A small image captioner, trained from scratch: encoder arch pvt, decoder width 128.
Rows from block 4 of the image encoder, named by matrix and row number. Rows with one number belong to one attention dimension. Each number is 128 + 32 x the weight over its row's rms, rounded and kept within 0 to 255. All counts start at 0. After the name is the row's rms in percent of the matrix's.
# q: attention query (encoder.blocks.4.attn.q.weight, 96x128), inputs 0-127
# k: attention key (encoder.blocks.4.attn.k.weight, 96x128), inputs 0-127
q.40 052 [129 115  98 140 149 196 144 159 115  69  95 156 153 143  66 186 149 125 126 170 114 124 124 113 110 107 143 112 132 155 125 155  98 184 137 119  81 131 157 127  76 139 155 101 125 127 107 140 180 101 133 100 109  90 106 145 111 129 100 120 176 132  73 156 104  92  98 106 121 157 152 134 118 129 151  77  81 124  85 104 105  86  85 124 148 129 119 131 185 192 113 116 113 118 156 139 175  59  97 134 133  42  98  45  46 160 178 135 170 131 102 101 142 136 112 132 112  78 191  63 106 132 144 109 140 164 113 166]
q.41 063 [121  85 107 104 142 153  79 131 118 123  97 150 134 138 144 117 151 126 215  94 115 134  81 161 125 169 110 141 100 154 127 125 149 149  85 103  73  61 135 131 193 164 133  90 131 159 134 139  95 179 147 120 179 163 163 201 128 115 120 119 119 118 128 161 178 116 176 155 162  58 102 122 165 135 179 199 102 102  95  39 119 130 151 112  99 182 130  91 113 150  75 116 139 167 119  92 102 117 158 123 167 119 138  67  84 157 182 149 126 110 154 116 149  90 126  92 132  80 127 136 127  77 124 137 172 154 117  87]
q.42 116 [116 136  90 104 182 193 134  98  83 120 111 126 137 127 111 150 144 173 163 146 133 128  83 115 152 101 107 100 160 121 156 179 114 155  26 141  67  58 167 119 105 131 143  69 112 179 132 146 150 131  87 118 129 175 138 178 105 165 159  92 143 164 121 157 133 119 104 145 111  96 124  98 115 130 131 145 114 147  76 113 133 154 168 139  69 107 122 112 141 172 144 102  79 191 159 151 113 106 121 117 141  69 135  47 119 109 154 100 184 166 103  80 153 161 108  65 122  92 184 114 136 118 150 102 185 156 137 141]
q.43 080 [123  69  85 109 113 122  84 124 114 145 132 155 127 122 144 115 143 142 187 103 117 158  88 152 110 196 119 129  66 148 130 148 171 153  79 109  87  57 111 148 188 166 139  85 122 146 139 115 100 177 109 115 171 148 131 196 131  94 121 103 106 113 143 161 169 105 179 137 181  83 102 101 198 145 164 193 141  97 121  58 129 124 151 100 109 199 149  93 137 159  84 107 154 152 114  93 105 156 152 134 175 107 128  87 108 167 149 165 127  80 165 119 143  82 124 104  85  92 122 134 143  84  91 120 148 136 130  75]
q.44 074 [125  84 111 116 101 100  87 125 141 148 121 124 123 140 138 114 150 131 180  72 133 128 113 165 115 167 121 122  84 118  98 149 161 138 102 127 110  67 116 144 198 157 151  77 122 175 144 108  98 202 126  95 172 148 117 181  98  79 133 103 123 110 136 175 184  91 184 148 170  73 111  86 184 159 174 217 135 105 116  39 162 125 157 100  92 170 141  96 131 141  93 113 146 160 125  77 105 139 177 117 156 115 118  83 113 164 157 151 129 103 145 122 133  93 136 111  78  98 119 162 135  82  81 112 153 129 144  84]
q.45 130 [142 107 135 146  81  61 126 152 150 137 147 140 132 114 146 104 109  87  95 115 121 140 140 136 106 177 149 146  85 148 110  82 171 126 228  97 159 182  86 149 154 151 109 173 146  73 133  74 111 140 151 153 161  90 130 110 145  73 101 152  93  85 137 106 140 124 168 109 156 163 127 132 164 127 141 117 149 104 169 115 134  99  81 128 174 185 121 133 136  90 103 150 170  67  94  97 141 166 124 151 138 180 133 204 120 160 105 164  76  74 161 171 117  88 137 190 135 154  60 127 125 157 118 158  66 118 116 101]
q.46 075 [126  79  74 149 124 172  97 140  69 118  93 151 147  58 153 142  93 121 159  62 145 157 103 104 145 185 116 113 135 120 151 188 136 110  63 122  41 125 145 155 161 166  89  86 127 143 160 166 165 122  62 130 162 137 134 137 178 168 133  85 110 152 175 149 130 160 135 174 138  90 147  81 143 156  72 105 172 116 119 146 105 148 121 176  95 152 108 133 118 136 116  87  87 164 100  84 130 144 120 117 117 135 117 121 145 127  95 144 139 121  98 102 202 138 115  71 161  64  97 140 129 131 133 125 177 191 119 169]
q.47 113 [129  69 110 109 108  89 112 120 122 138 125 150 114 118 134 100 143 109 136 101 123 165 114 143 104 206 128 153  35 162 117 108 163 133 154 103 126 117  93 150 190 170 103 112 136 122 126 116 110 162 127 141 197 117 124 161 143  55 112 113 103 105 131 139 182 112 219 140 190 115 103 105 172 152 153 166 147  96 138  73 125 123 133 115 152 230 132 102 134 136  91 106 158 122  99  89 115 185 146 140 188 139 110 131  97 181 136 167  93  73 174 154 151  67 128 144 107 100  90 129 144 127  87 147 123 145 115  78]
q.48 091 [146 128 124 176 159 152 122 100 134 107  64 113 117 150 166 140  60 129 167 115  98 109 195 140 152 117 160 134 149 116  83  96 150  97 118 106 157  85 147 146 160 166 144 134 120 133 121 186  90 129 149 116 126 102 202 169 144 133 158 132 138  80 167 198  95 174 110 131 120 130 145 152 109 180 135 171 162 109 123  84 169 141 105 125 167 137 116 138 102  77 113 133 179 142 140 112 208 110 127 103 104 143  60 134 157 106  95 148 112  84 106 193  79 130 149 145  84 139  60 175  72  73  92 117 143 100 106 181]
q.49 165 [ 67 101  99 152 167 174 104 104 155 135  58 148 101 145 155 177  68 106 177 127  89 105 118  85 115 136 186 116 129 116 140 119 141 178 136  39 123 100 146 124 157 179 147 120  73  94 168 172 120 138 127 119 142 120 206 183 113 128 135 118 160  77 137 184 125 140 110 125 130 116 144 104 153 153 159 150 112 150  71  92 192 158 114 155 134 139 122 159 153 136  75 113 165 145 159  82 222  99  86 110 111 133 113 106 129 142 173 167 159 110  97  94 106 130 108 106 116 122  99 166  86 129 128  66 146 120 138 152]
q.50 079 [148 140 131 175 178 160  95  87 139  87  62 133 102 156 158 129  81 119 176 116  85 106 176 123 159 124 159 127 154 103  68  97 126 128 140  91 145 103 121 138 164 160 138 138  92 116 126 166  84 111 166 103 142 123 213 140 134 121 152 141 136  69 156 192 115 158 114 128 127 120 150 142 118 196 154 163 146 116 127  68 182 150 110 122 163 124 125 133 132  85 119 138 185 144 143 111 199 105 121 108 102 143  49 125 153 115 116 158 134 118 103 206 103 129 116 140  82 144  70 161  80  56  98 108 129 106  76 169]
q.51 061 [121 119 113  84 103 168 158 135 130 132 158 138 169  75 130 137 148 120 141 126 184 131  68 104 123 161 106 126 122 139 185 174 107 135 163 107  89 145 108 195 143 116  79 101 123 115 153 106 183 127  98 170 113 135 111 161 140 152 114  86 123 132 103 121 126  93 138  79 168 114 100  97 163  57  89  96 116 118  97 152  95 149 149 159  89 126  94 127 159 189 115  54  77 119 151  85  78 126 113 112 112 136 208 108 108 182 131 137 130 137 111  42 153 132 125 108 155 112 219 107 152 206 145 125 112 176 134 117]
q.52 081 [180 147 181 163 146  83 134 138 119 106 145 107  98 186 156  75 134 148 130  91 101 124 207 167 155  82 121 135 143 112  70 121 157  98 114 194 152  99 117 119 147 104 147 148 165 153  64 141  77 141 137 129 114 118 104  80 137 133 145 153 128 117 174 132 134 151 124 142 115 136 145 164  73 159 112 146 149  78 184 135 122 109 117  76 150 120 134 113  86  76 175 173 150 100 115 182 121 142 154 111 123 151  85 149 150 100  91 113  80 144 154 231 110 122 145 190  77 153  72 149 117  71 116 182 113 111 108 147]
q.53 098 [177 152 169 141 114  58 132 142 134 131 159 103 110 151 124  73 152 145  95 125 123 129 172 191 135  98 111 150 144 123  71 119 138  95 104 201 155 118 112  98 125  93 136 146 158 170  85 122  84 139 144 103 118 120  71  70 144 128 138 162 116 153 158 114 142 158 143 155 118 132 130 183  80 160 111 130 161 116 184 153 105  98 116 100 135 117 164  97  91  82 204 192 121 124  81 186  85 148 166 134 146 126  99 169 128  82  86  80  95 132 177 207 109 134 174 161  95 134  99 138 139  76 106 185 123 100 103 120]
q.54 077 [152 140 127 179 150 137 118 102 142 107  73 112  99 157 158 138  54 126 154 125 112 108 185 149 133 116 170 116 168 110  79  85 157  94 121 137 165 102 143 157 143 158 143 144 119 155 100 162  74 116 174 131 142 119 180 137 155 138 166 147 146 104 154 204 122 171 105 128 116 126 158 154 109 185 132 154 175 111 155 110 173 139  99 113 155 117 114 146 119  74 111 149 187 129 142 109 224  96 135 104 111 136  73 148 166 129 103 130 111 106 115 197  98 116 127 145  62 142  63 176  67  52 102 134 129  90  87 156]
q.55 069 [ 73 117 104  77 115 144 155 149 113 162 190 167 146 102  97 155 170 121 147 142 171 141  70 112 100 135  77 150  90 170 186 160 102 158 145 123 100 135 121 130  83  87 107 111 139 108 151  75 175 112 106 138 129 146 124 126 114 124  94 103 101 167  95  74 120  69 143 118 120 124 114  83 164  43 113 105  96 144  87 151  97 126 173 138  86 136 124 119 162 159 115 107  67 113 122 125  87 140  99 162 117 100 172 105 110 148 163 123 146 161 128  54 154 134 102  96 183 114 191  84 177 200 163 117 104 184 139 111]
q.56 126 [155 157 164 101  89  62 116 131 131 145 181 106 105 136  99  70 201 148  97 165 147 146 146 177 132 110  80 143 111 140 107 119 119 102 111 191 164 110  99  74  92  71 150 154 165 158  93  74  96 124 139 104 136 141  63  71 121 112 116 148 100 164 110  79 147 132 160 155 153 126 104 170  95 132 123 142 149 129 169 163 103  95 136  94 131 125 171  90  83  95 180 187  99 122  80 163  65 147 154 141 172 133 129 169 146 102 102  69  91 128 187 175 127 106 164 151 128 136 134 116 154  98 111 179 131  94 138  95]
q.57 096 [148 133 138 156 135 100  52 106 153 116 100 119  96 141 167  96  87 125 109 106  92 124 190 168 144 137 144 131 126 117  69  92 123 111 122 148 154 104 104 138 132 144 153 167 132 139  90 129  59 120 176  94 161 130 134 110 130 129 152 174 108  77 146 145 156 157 135 125 149 129 120 196 109 205 165 179 171  98 154 108 149 110 108 115 164 126 162 114 106  84 123 188 166 136 111 112 176 142 162 126 142 163  70 151 163  95 113 132 104 119 183 203  85 103 148 177 101 146  65 170 114  53  56 163 132  91 111 132]
q.58 084 [ 74 105 127  88 140 160 202 154 104 149 164 146 145  93 106 150 145 135 135 134 156 127  72  77  90 148 118 127 122 144 207 170 112 160 128 128  71 150 137 128 112 104 104 106 145 121 164 114 183 150  77 163 121 131 136 140 111 139 115 101 122 158 114  94 113  97 125 111 120 119 124  57 155  44 110  85 111 170  85 142 113 137 145 145  79 118 105 140 148 174 126  89  79 115 141 127  95 106 109 134 121 109 191 101  99 170 138 138 138 165  76  38 157 151 100  98 161 121 188  98 142 202 198 103 118 178 140 119]
q.59 094 [ 78 110 123 110 151 186 188 129 107 149 138 160 163 112 103 173 134 100 150 156 143 125  57  86  94 129 138 134 145 135 183 150 135 165 125 104  93 161 125 126 113 135 108 105 115 110 174 121 197 151  88 160 125 110 138 165 106 136 122  85 152 160 120 105 112 107 114 101 111 146 114  79 157  71 127  86  86 166  85 144 126 142 135 160 106 120 101 133 180 183 112  60 100 108 164 118 123 104  80 134 115 109 176 102  98 171 171 160 156 140  69  44 158 127 102  94 167 127 162 101 123 211 186  72 119 174 157 129]
q.60 089 [154 136 136 167 137 139  72  96 142  99  78 119 102 142 161 107  89 135 130  98  90 104 181 148 162 141 140 115 121 124  74  88 128 115 156 113 161 119 126 149 157 178 158 141 106 134 129 157  78 114 169  89 154 121 166 133 139 135 154 170 105  65 142 191 141 164 120 140 147 126 135 165 117 213 158 159 175 107 145  92 173 136 102 105 168 150 130 127 122  82 106 166 164 155 113  99 189 160 141  84 136 141  69 146 158  96 103 141 121 104 152 188  93 102 134 151  98 136  41 156  76  52  54 147 149  82 108 140]
q.61 146 [200 164 179 120  99  81 125 150 118 107 169  92 121 126 120  75 174 181  89 126 137 135 156 178 134 112  89 138 136 110  89 126 128  69 126 206 135 124 114 130 114  80 127 159 187 171  84 117 101 122 123 118 110 120  71  75 160 129 135 159 103 158 161 106 139 148 133 142 127 146 118 171  76 129 107 122 166  85 190 134  76 112 131  74 125 108 145 107  91  96 188 170 128 111  90 184  52 154 179 122 149 134 116 163 153  97  71  98  88 153 160 187 131 139 160 167 120 134 124 108 149 108 109 188 113 108 114 118]
q.62 096 [114 124 136  86 110 130 193 176  91 151 192 145 147  98  86 127 187 134 120 163 159 163  76 109 121 114 103 130 124 142 179 172 131 146 128 152  87 145 124 104 113  86 101 116 159 133 130 101 187 135  86 155 104 115  93 101 117 121  95  87 120 185 112  59 122 100 154 124 110 145 113  92 130  46  97  95 110 128 105 160  52 117 155 111  84 108 127 115 138 158 168 121  92 109 101 157  47 128 100 142 131 121 184 131 114 141 152 104 128 166 113  65 170 141 126 120 152 121 198  83 175 189 176 142 111 166 166 107]
q.63 070 [194 140 165 167 136  83 113 146 117 110 125 116 140 164 155 101 122 134 109 117  98 129 190 174 158  76 143 121 146  77  55 123 155  87 119 189 169  99 124 133 151  99 128 137 170 150  81 148  84 123 144 104 123 132  99  93 152 117 142 147 118 117 154 135 125 161 137 146 120 136 155 198  95 160 119 134 148  72 181 130 115 131 112  91 156 115 137 110 101  75 172 181 155 117 113 171 137 136 154 117 130 125  53 158 138 113  84  83  88 132 149 240 117 132 168 173  66 146  82 145 101  62 102 150 101 106  88 139]
q.64 092 [ 92 120 120  81 116 143 179 166  86 151 164 142 151 104 108 147 173 123 140 141 161 141  77  98 100 120 111 129 121 138 195 159 125 146 115 143  93 161 138 115 100 101 104  94 151 125 137  88 174 148  66 176 104 134 101 113 135 140 102  95 130 162 110  74 127 101 142 125 127 129 109  67 138  31 100  78 102 143  96 163  75 126 153 136  76 113 100 140 149 168 141  92  77  91 141 168  65 115 106 148 129 104 189 107 107 141 152 112 156 149 102  65 166 146 119 103 168 134 203  95 161 181 202 119  98 161 159 108]
q.65 106 [114 129 150  85 105 109 179 158  90 151 200 125 142 108  76 114 188 148 121 148 172 131  76 120 107 111  90 139 143 140 181 170 126 141 104 178 115 141 135  93  96  71 112 115 161 134 122  89 182 143  80 163 110 123  67 105 112 128 118 105 128 174 107  55 119 101 129 129 115 141  97  94 135  43  94  89 108 151 134 160  60 121 162 113 104 106 134 115 121 159 181 112  74 120 117 164  51 130 111 148 126 119 185 133 117 136 148  98 122 155 124  98 164 137 130  96 169 133 195  98 176 171 181 143 100 147 172  94]
q.66 086 [ 99 107 123  85 107 145 169 147 101 154 167 149 142 102  78 133 188 123 131 145 150 148  66 112 107 114  97 122 124 148 210 172 128 153 119 141  88 158 139 109 105  93 106  98 142 117 143  99 168 128  85 166 105 123 102 125 104 120  94  94 148 165 109  64 116  91 151 134 100 137 112  79 152  32 107 110  87 166 119 162  81 144 157 136  82 125 110 128 146 186 144 117  85 105 142 133  77 119 116 152 135 104 189 115 103 152 148 115 141 159 136  66 180 156 106  97 171 130 209  97 158 202 179 116 102 163 166 115]
k.40 045 [142 120  66 120 191 161 171 143 109 157 136 113 131  93 107 119 121 183  92 169 140 167 106 104 167 141  42 121 139 120 134 164  73 116 102 143  86 126 119 169 105 127 125 121 165 179 110 108 188  40  93 122  88 147 122 107 124 172 121 142 120 213 137 142 114 128 116 143 120 168 171 147 108 145  88 124 149 118 153 221  84 142 162 142  80 102 116 117 120 140 137  81 140 197 114 128 119 169 152 154 125 130 126 114 143 125 122 103 170 158 127 135 156 159 104 128 222  94 169  86 155 115 130 142 166 167  86 145]
k.41 054 [ 74  78 127 107 136 122 107 162 130 200 135 132 133 169 161 116 101 112 157 130 125 166  95 144 116 157 117 126  73 158 111 121 210 153 102 133 156  88 113 110 133 188  81 109 153 154  97  77 128 156 108 153 155  69 111  98 144 125 146 126 117  82 186 131 128  91 127 110 172 110  91 106 165  85  64 188 104 171 166 107 179  99 147  91  94 168 128 137 125 174 102 101 153 174 164  79 110 122 152 152 138 134 134 181 171 178  89 135 124  90 146  78 163 103 147 140  79 125 126 179 151 104 116 132 100 198 118  91]
k.42 098 [ 82 107  75 120 114 193 167 182 147 148 113 129 119 133 120 144  80 142 176 124 158 127  88  75 111 146 132  91 143 123 170 132 157 171  89 109 113 112 181 101 137 139 117 119 101 113 148 116 123 167 110 154 125  91 189 112  89 189 136 129 146 140 100 140  80  78  83 124 102 151 135  82 145  95  94 168 122 181 105 117 191 161 128  87  78 113  63 176 141 163  78  99 163 176 196 106 145 103  90 149  98 120 175 166 138 139 158 112 175 144  87 108 149 184 111 119 136 144 149 163 165 146 172 105 111 172 178 154]
k.43 069 [100 109  86 125 115  98  74 141 129 182 139 159 140 191 141 120 150 135 152 172 127 155  87 140  91 164 127 155  95 150 124 121 167 170  83 123 132  50 116 124 123 154  98 118 134 146  73  88 141 157  86 145 179  87 152 125 100  84 117 101  95  74 129 145 127 111 165 111 175 114  80 108 158 110  75 187  50 150 150  87 177  87 194  89  72 164 147 124 132 159  88 125 121 157 142  85 130 120 132 178 156 118 128 136 143 156 136 169 110  99 146  76 154 104 159 116  54 114 131 170 193 114 118 138 122 164 144  95]
k.44 065 [110 117 113 109 113  95  60 143 153 171 150 165 141 168 156 117 137 156 173 119 162 125 114 146  96 164 132 139  76 131 108 125 213 123  97 135 161  22 100 122 116 150  92  96 153 167  95  82 134 178  94 126 134  91 137 103 129 101 154 131 109  99 152 147 123  91 140 106 166  97 112 119 155 111  86 212 113 144 151  91 206 101 152  98  87 183 157 107 143 141 101 119 120 164 149  99 127 112 170 133 156 119 117 138 157 160 121 141 116  97 171  70 143  89 146 100  26 124 126 176 149  83 108 102 124 144 155  97]
k.45 103 [165 132 170 124 138  85  99  59  86 127 144 140 157 124 119 100 158 110  75 165 101 152 159 178 147 127 105 214  99 132  92 139  98 121 150 145 131 140  66 136 100 120 136 123 167 148 102 138 139  94 144 126 149 145  61 128 131  65 100 125 103 119 160 111 174 149 190 130 154 113 109 174 115 170 170 125 138 102 152 164  74  83 146 156 164 162 197  63 113 109 144 148 113  91  75 148 100 178 164 124 164 107  94  91  95 131 109 149  78 105 172 149 134  63 136 115 143  80 118  66 127 111  74 158 143 114  97 102]
k.46 078 [105  92 111 126 100 109 241 177 125 145 133 143 131 114  97 107 131  86 141 143 197 174  96 100  99 162 127 107 142 179 182  98 161 147  99 106 102 163 138 110 100 114 113 124 126  85 137  96 152 166  89 170 134 108 114  93 117 122  78 135 142  82 105 104  93  98 121 134 133 198 121  81 158  69  47 125  85 159 145 153 115 134  96  59 123 145  84 163  89 157 108 114 113 122 158 119 112 117  72 185 134 127 171 144 115 140 106 135 105 152 148 116 168 160 133 141 125 155 163  97 167 173 171 142  77 166 169  86]
k.47 085 [107 107 122  76 117  99  78  88 109 158 156 168 163 139 142 103 148  86 111 172 113 174 116 171 105 175 117 182  76 174 119 143 129 165 139 139 168  88  84 138 104 166  82 104 142 139  72 122 147 148 116 140 180 122 118 118 114  65 116 111  88  99 132 134 169 125 185  94 197  82  81 140 156 123 104 164  85 142 153 103 135  99 176 131 138 180 164  94 124 135 113 149 112 123 128 108 123 168 150 160 178  87 123 102 115 160 126 181  87  79 179  76 150  62 151 112  71  97 122 136 154 125  91 139 142 148 125  54]
k.48 124 [174 147 131 166 151 138 171 143  99 132 130 105 144 142 149 132 137 177 134 106 230 105 159 147 148  89 102 107 157  93  91 162 114  75  62 187  96  95 141 149 150 120 111 110 137 193 139 184 137 122 114  73 121 153 133 147 144 170 194 134 144 196 125 189 126 122 113  98 103 109 143 131 106 122  78 105 172  92 158 131 119 161 139 121  98  93 110 124 137 121 192 109  51 164 129 135 113 148 161  96 115  89 106 118 162  86  74  87 156 134 108 194 139 167 107 136  42 106 162 102 121  98 112 128 140 127 117 145]
k.49 152 [119 129  91 156 155 200 163 149 124 127 102 124 139 137 149 171  97 172 197  95 186 105 127  91 137  99 134  93 158  80 141 159 142 109  90 129  70 105 165 138 161 133 116 101  99 153 169 177 176 161 110 112 105 147 176 162 113 173 186 115 163 168 117 180  95 112  99 129 102 112 151  74 116 101 105 118 136 147  87 132 169 177 129 121  60 101  77 159 155 141 136  84 107 177 178 114 149 100 122 110  91 109 146 137 148 116 126 101 212 152  75 144 126 166  64  92  81 135 158 146 113 115 148  78 149 136 147 160]
k.50 104 [181 135 125 154 147 154 165 142 105 124 124  88 164 145 152 133 121 182 137 115 226 110 147 140 151  81 106 118 163  79  96 167 108  83  76 201  93 105 159 158 142 126 105 106 116 201 132 181 136 115 123  64 104 172 127 132 138 164 179 130 148 202 123 179 110 127 118 100 112 125 134 117  93 115  88  94 156 100 137 178 119 149 146 117  66 100 107 128 128 119 179 115  48 172 147 146 119 140 141  95 114  95 118 121 158  88  88  94 179 146 101 182 137 157  96 128  51 115 168 109 116  98 122 122 137 137 125 151]
k.51 075 [ 77 120 135 119 101  97 115 143 148 127  81 146  91 164 129 155 120  98 134 123  74 123 120 110  69 166 194 138  91 142 191  90 215 157 152  35 149 131 117 120 129 150 146 151 121  72 154  95 128 153 129 165 154  52 141 129 143 111  89 125 131  34 141  85 126 124 133 148 133 176 127 131 153 152 153 139 118 146  94  82 139 126  83 157 180 141 127 141 151 107  53 117 198  90 129  84 161 130 120 138 136 143 138 143 110 147 181 187 101 127 141  96 111 115 157 154 163 131  71 182 102 156 128 106 102 137  98 123]
k.52 090 [185 129 139 127 161 109 125  81 112 105 176 126 136  94 135  86 164 148  98 137 172 133 156 151 192 110  82 141 129 103  43 162  54 101 121 224 124 107 114 157 120 115 109 117 150 181  85 150 111  84 134  85 125 185  86 127 119 132 148 143 115 205 116 166 140 135 143  89 140 115 115 147 108 144 125 114 165  97 173 187  96 145 148 132 124 122 137 101 112 112 179 145  60 134  98 172  94 188 158 116 123 119  74 114 135 132  52  93 133 134 128 185 141 133 115 141  82  97 152  78 132 100  96 159 157 107 118 125]
k.53 096 [176 131 156 129 128 106 100  62 103 120 181 136 132  81  92  90 165 148  89 163 137 150 131 160 184 113  81 150 133 137  68 145  38 127 143 229 136 137 107 125 112  93 130 131 160 164  80 112 100  62 153 106 142 173  94 102 105 124 129 137 125 183 113 123 145 144 155  99 135 103  98 169 107 145 153 116 145 114 165 191  58 109 163 135 139 105 160 106  79 123 179 179  93 137  86 166  78 176 144 110 146 127  86  98 133 111  79  87 105 122 155 163 141 106 138 126 123 119 139  71 141 107 104 165 152  96 125 107]
k.54 111 [183 141 138 148 153 138 151 126  90 112 120 103 154 130 157 123 141 176 141 120 209 120 147 147 151  89 107 122 157  86  83 159 108  84  74 205  90 111 152 155 137 120 110 109 132 188 128 177 135 117 108  60 112 164 118 147 137 155 182 140 135 200 146 188 121 141 112  95 106 127 141 126 109 121  87  94 176  87 174 144 104 162 146 113  86 111 115 125 136 128 194 104  62 173 120 141  99 149 155  84 122  81  94 121 164  89  71  85 156 150 111 193 143 149  97 150  52 106 162  95 133  78 117 135 142 118 126 144]
k.55 097 [ 69 118 129 108  98 122  97 124 163 119 114 156 107 122 119 141 111  84 135 130  36 136 107 110  93 155 172 131  99 166 168 101 166 173 172  53 152 143 113 114 118 138 151 147 121  64 150  90 129 171 143 180 142  72 142 133 120 108  87 112 120  49 122  85 137 137 132 165 132 143 125 128 174 149 174 146  94 165  87  90 157 112 113 132 174 157 128 139 130 137  57 118 199  94 125 106 173 100 104 150 155 155 152 142 103 165 205 170  93 119 146  53 124 113 156 128 198 137  91 169 118 164 147 124 102 143 124 117]
k.56 118 [145 143 163  96 110  80  58 104 119 115 191 121 112 117  65  82 176 126  82 173  94 174 117 156 150 122  63 158 123 146  94 103  70 151 150 191 171 125 117  84  83 103 138 141 158 130  70  83  69  85 149 126 130 150  91  89  92 114  93 147 106 144 115  96 144 125 162 134 129 122  88 164 109 148 160 160 112 138 165 136  89  94 158  99 146 127 162 105  32 133 156 196 125 122  78 169  83 160 141 156 167 147 138 111 112 132  82 108  97 122 165 131 134 113 150 152 154 135 137  87 165 110 112 180 129 110 136 101]
k.57 129 [195 167 154 141 113 110 147 132 114 102 170  79 145 121 129 106 158 189 113 115 166 128 156 155 170  91  84 137 155 100  69 130  83  81 105 211 126 110 145 129 133  79 122 137 156 199 100 125  90 100 139  97 107 160 108  87 132 154 152 153 135 194 144 145 118 146 117 113 113 109 129 167  70 115  88 114 171 101 185 183  89 130 127 119 111  99 121 124  82 107 215 162  99 141 113 183  79 150 149 112 119 130 100 129 153  89  61  62 121 154 143 185 137 156 128 152  68 133 149 112 136  80 133 150 147 111 132 130]
k.58 111 [ 77 103 109 100 127 119 108 127 149 123  81 180 106 139 137 156 109  69 143 140  60 115 104  92  88 176 170 122 110 153 181 109 191 166 149  39 148 146 109 120 131 173 143 119 119  72 158 137 157 168 136 162 148  99 152 160 127 111  87 119 116  57 129 109 139 123 130 145 132 141 127  98 164 150 168 141  93 153  62  68 162 129 122 150 153 154 127 140 168 144  47 101 185 106 134  69 171 108 116 139 144 144 149 116  87 175 198 184 107 119 123  74 120 129 132 109 183 121  97 177 128 151 139  93 118 150 116 119]
k.59 111 [ 65 105  94 116 128 157 117 140 151 131  76 160 107 153 127 181 105  83 146 137 103 126 101  94  82 158 182 112 105 136 184 107 162 162 165  29 121 158 133 130 144 150 143 117 112  65 169 129 171 167 125 151 130 105 160 173 135 112 114 117 126  59 102 118 114 120 127 144 136 147 145  89 173 133 167 129  97 159  71  53 183 139 114 143 142 142 111 126 175 153  44  82 156 126 157  86 171  96  91 134 123 131 158 140  99 164 214 174 145 106 104  80 111 124 112 107 160 119 111 150 124 174 153  96 116 155 122 129]
k.60 119 [179 162 156 150 124 130 155 144 103 123 150  91 153 127 146 121 128 199 125 100 203 117 168 148 167  78  87 119 156 101  80 150 108  66  90 213 122 110 150 138 135 106 120 141 144 199 110 153 109  97 130  92  97 147 112 108 129 159 170 161 145 190 139 160 119 127 110 111 110 112 140 136  64  96  76  97 175  91 169 188 115 146 139 111  93  99 112 121 105 112 205 142  83 153 117 173 105 142 156 100 117 118 104 144 165  89  53  74 138 169 106 182 139 157 115 139  54 132 139 118 113  95 129 134 147 117 132 146]
k.61 137 [162 127 161 114 124  71  97  78 106 131 179 121 106  92 123  74 174 113  79 147 106 154 144 179 158 131 108 154 119 142  77 117  84 125 137 185 157 119  96 136 102 109 133 141 155 141  80 112  80  84 145 117 147 147  69 112 114  88  93 136 104 137 130 106 155 155 169 105 155 105 101 180 124 164 158 146 137  98 205 172  79 101 132 141 189 151 179  86  91 107 180 176 107  99  75 150  90 182 159 135 156 129  75 118 127 110  88 134  84 110 164 160 126  94 164 160 121 109 119  82 139 100  81 185 131  85  98 102]
k.62 127 [ 75 102 111  92 117 102  88 106 154 138 120 174  95 124 111 141 132  67 111 144  58 149  99 114  95 177 146 141 107 165 162 106 148 182 192  57 159 151 104 112 111 145 138 126 122  51 131  87 132 141 135 169 157 117 134 133 115  98  79 108 115  59 120  83 139 121 156 138 154 133 112 114 179 165 189 163  88 154  98  81 150 109 120 149 178 160 151 117 141 138  49 133 183  85 124 102 144 125 102 158 146 142 155 118  90 176 192 171 103  98 143  69 125  90 145 126 196 114 108 133 146 172 129 128  98 135 125  98]
k.63 082 [208 136 131 144 147 140 130  88 113 107 148 122 157  92 136 100 156 164  95 128 170 149 160 160 158  91  57 158 137 107  71 157  60  96 106 218 120 128 130 173 120 119 109 121 158 182 109 145 116  56 123  62 107 178  88 134 135 136 160 165 140 192 135 153 145 131 127  77 132 110 113 154 105 131 110 106 158  88 173 168  72 118 132 121 128 104 142 126 107 119 196 135  68 153  99 184  82 171 160 106 132 101  94 100 138  99  72 108 138 129 140 196 128 128 125 144 107 113 168  74 150 112 117 149 148  98 108 127]
k.64 129 [ 73  91 110  91 120 127 107 113 150 135 105 177 111 131 116 141 121  70 132 138  59 147  97 101  83 171 166 141 104 157 176 106 167 180 174  43 151 157  95 121 125 162 140 126 115  72 153 105 147 147 126 165 151 102 148 149 118 101  82 102 108  54 125  90 137 117 132 133 152 142 125 101 192 155 179 134  96 165  95  77 152 114 108 143 158 157 142 123 149 142  52 107 172 105 140  81 155 120 112 157 139 142 158 126  90 185 219 193 106  93 148  84 130 105 142 114 195 119 104 140 126 160 142 114 106 148 116 115]
k.65 136 [ 76 104 109  89 118  98  92 116 140 148 125 166 101 132 106 128 133  73 116 165  66 152  92 128  91 184 145 161  88 183 173 110 156 186 171  58 171 142  95 113 112 141 152 132 133  69 124  96 131 140 132 165 164 108 122 130 112  76  63 115  96  60 106  80 148 112 158 133 162 149 111 118 173 141 183 159  73 160 105  83 145 101 127 131 179 169 159 111 134 142  66 135 155 101 127 112 136 129 110 171 153 139 151 120  82 170 186 179  87  99 167  79 135  88 162 118 187 117 115 130 151 162 118 132 111 140 126  96]
k.66 119 [ 60 103 108  93 127 121  88 128 154 136 115 167 109 137 102 151 118  82 131 139  56 138  82  93  93 164 145 140  94 156 175 106 162 174 173  53 145 146  99 105 119 159 140 130 113  61 140  96 143 153 137 149 154 109 145 144 116  96  86 112 114  51 104  87 132 112 137 152 154 144 110 108 166 146 190 150  83 175  69  74 156 114 128 142 165 149 138 130 149 141  42 128 170 109 129  78 154 121 103 157 142 149 160 129  94 174 207 170 108 105 144  60 125 107 151 117 191 123 107 148 135 181 129 122 111 146 132 117]